Rows from block 6, named by matrix and row number. Rows with one number belong to one channel. Each number is 200 + 30 x the weight over its row's rms, rounded and kept within 0 to 999. All counts start at 0. After the name is the row's rms in percent of the matrix's.
# convs1: grouped (4 groups) 3x3 conv (model.blocks.6.convs.1.weight, 288x72x3x3, standardized in use), inputs within the group 32-39, a 3x3 kernel for each
# convs2: expand pointwise conv (model.blocks.6.convs.2.weight, 576x288x1x1, standardized in use, transposed), outputs 256-319
convs1.100,095,225,193,213,207,138,140,208,199,188,195,225,188,183,279,193,273,236,198,208,223,154,264,241,176,173,198,212,201,201,178,240,216,177,213,218,186,159,222,193,212,242,240,206,199,181,149,177,219,196,149,170,194,194,202,251,218,236,150,195,201,236,190,195,177,199,185,124,219,195,198,269,195
convs1.101,096,212,153,221,229,215,195,155,199,186,204,214,222,174,166,235,228,240,241,206,248,158,219,228,227,196,197,155,201,222,184,173,234,199,231,202,186,180,205,148,236,183,229,205,147,139,213,240,180,172,197,262,228,209,229,216,218,192,270,196,202,178,250,236,145,207,122,191,196,197,204,177,195
convs1.102,097,240,146,221,185,231,173,195,182,237,205,220,226,218,243,172,233,199,167,215,255,222,161,131,177,206,174,202,225,189,119,202,198,190,195,237,154,207,204,212,232,196,210,227,194,155,181,232,178,192,240,138,186,193,227,182,192,182,165,135,162,213,173,180,198,214,165,229,178,170,196,179,201
convs1.103,093,232,215,186,247,170,182,208,189,180,171,181,258,212,203,185,212,151,201,186,260,230,246,196,183,205,204,133,133,208,192,152,188,258,161,234,183,205,209,207,189,185,206,214,174,189,180,185,183,235,221,140,198,181,233,188,163,204,165,232,213,196,186,161,209,206,214,214,160,173,153,234,186
convs1.104,097,194,141,214,211,146,180,249,219,176,208,135,203,169,189,239,196,207,233,219,152,242,187,182,194,172,182,221,154,179,157,203,225,216,198,217,259,217,194,199,196,168,243,218,199,244,244,232,213,167,172,228,201,212,247,242,216,190,179,177,187,219,191,163,231,230,178,198,229,159,206,169,203
convs1.105,101,213,207,246,242,223,197,186,179,158,221,170,211,219,236,173,221,206,148,144,222,164,187,182,187,207,179,174,212,176,194,164,195,222,166,195,164,202,208,208,186,203,197,205,192,198,231,172,158,197,212,208,194,157,217,175,194,193,193,136,248,187,246,180,260,212,205,189,185,184,220,230,187
convs1.106,100,218,206,169,258,204,192,189,176,161,197,189,231,238,178,205,180,201,205,166,196,200,239,219,187,237,220,224,226,205,243,193,178,212,214,185,166,191,188,229,194,159,182,219,167,234,221,200,241,210,196,149,196,199,200,193,178,189,176,194,187,201,198,228,213,193,208,183,187,188,266,215,166
convs1.107,098,198,162,228,217,244,172,163,217,194,219,192,161,186,234,235,206,156,231,223,209,211,200,167,216,229,167,170,243,157,168,194,216,195,127,185,152,163,201,190,209,282,218,191,220,214,209,178,170,208,217,216,195,192,203,200,197,193,232,188,247,224,216,205,223,251,225,201,205,180,241,173,207
convs1.108,114,190,212,196,256,160,196,239,231,195,217,218,194,231,170,187,197,193,164,265,189,221,181,231,184,247,181,205,232,184,196,162,165,222,210,203,192,182,192,224,154,208,161,213,217,222,164,204,204,230,166,166,203,211,243,152,174,143,134,212,200,226,211,241,178,224,213,210,232,221,208,191,208
convs1.109,101,212,186,172,233,189,192,205,143,179,195,248,180,284,246,213,238,187,234,225,201,259,152,197,193,221,216,247,159,216,244,221,190,193,204,198,175,241,184,144,169,203,162,222,220,171,188,169,161,201,231,197,226,220,207,222,246,252,230,209,220,255,256,176,199,182,207,207,248,210,214,237,185
convs1.110,097,217,177,206,174,160,229,214,261,204,254,211,240,244,202,251,177,205,155,227,192,169,190,198,161,233,191,256,235,240,206,243,161,190,185,192,224,216,228,222,263,210,184,213,260,220,214,204,204,183,254,183,193,209,219,230,194,241,209,190,192,246,226,199,231,129,182,129,162,206,180,204,255
convs2.100,101,163,169,227,201,245,219,232,148,231,198,131,163,218,198,229,165,193,172,203,188,185,169,216,261,236,271,179,139,218,167,258,131,197,215,194,171,198,251,216,175,205,189,194,181,206,194,222,144,239,257,181,184,176,243,239,177,219,212,205,181,202,171,211,191
convs2.101,097,252,220,203,147,206,196,217,237,194,187,152,183,145,187,236,183,231,234,159,223,163,193,193,171,192,242,227,182,214,191,181,202,209,210,173,210,205,183,214,139,165,233,151,166,195,233,239,267,162,143,158,210,173,183,202,170,200,159,244,189,134,192,163,244
convs2.102,099,186,219,169,258,224,226,207,217,204,148,256,212,151,185,223,174,213,192,216,192,193,180,217,218,177,191,191,191,215,175,210,209,184,229,236,188,203,164,127,135,188,202,168,202,239,171,215,208,207,200,208,196,208,199,180,216,185,166,194,204,173,247,205,196
convs2.103,096,202,151,180,192,174,166,163,216,216,169,240,199,203,235,148,215,196,214,218,136,166,217,137,240,172,139,212,230,217,222,168,242,207,143,163,184,203,251,174,152,178,175,232,192,139,242,149,138,200,246,187,162,215,184,186,185,141,193,181,236,280,198,171,221
convs2.104,094,157,175,206,204,179,227,186,228,189,183,181,166,185,216,185,179,239,185,257,216,140,195,183,206,174,212,253,185,159,222,268,221,191,153,120,160,174,155,186,169,182,207,208,177,271,222,135,223,126,241,205,166,158,256,154,191,164,163,250,253,217,254,214,253
convs2.105,098,197,223,146,171,152,196,173,205,181,193,198,169,212,187,207,206,149,239,209,163,165,228,183,185,145,165,228,181,216,226,258,230,228,161,178,207,189,206,161,225,131,178,182,157,216,265,207,150,141,217,235,175,184,195,222,206,182,247,227,258,185,168,223,197
convs2.106,099,229,171,199,160,169,195,196,206,199,206,228,211,158,229,168,257,167,214,257,143,170,187,192,146,189,197,210,149,248,184,187,194,218,183,221,208,160,255,215,188,184,204,221,193,134,183,150,190,163,184,215,160,152,212,181,173,241,251,223,241,247,272,201,192
convs2.107,096,187,234,224,210,128,217,177,214,179,225,227,221,162,266,169,198,257,197,191,210,156,213,230,236,175,194,200,222,172,206,239,219,179,239,160,214,166,209,174,149,208,221,217,180,207,187,193,196,179,177,170,193,262,262,254,193,191,148,253,158,218,203,214,205
convs2.108,111,274,168,233,195,201,151,187,194,170,131,204,256,178,179,207,216,201,171,179,160,155,237,203,209,205,258,209,184,159,180,203,217,271,141,231,184,182,157,220,211,195,152,197,236,226,154,198,219,236,248,223,195,182,195,201,174,241,184,196,211,208,236,188,217
convs2.109,103,222,223,212,198,192,201,204,221,222,249,263,199,190,239,137,199,178,260,195,218,185,254,219,159,231,204,173,187,162,235,209,181,175,208,223,184,188,191,196,153,243,207,215,194,237,241,157,233,213,169,179,227,219,182,263,172,214,229,224,236,207,196,192,167
convs2.110,100,224,245,239,213,167,181,239,207,201,171,209,150,189,210,226,244,227,234,157,219,149,142,214,216,166,192,175,193,203,179,158,189,177,226,243,216,255,256,181,186,191,167,190,206,219,280,172,199,184,230,183,267,232,223,197,191,220,180,198,230,181,229,182,224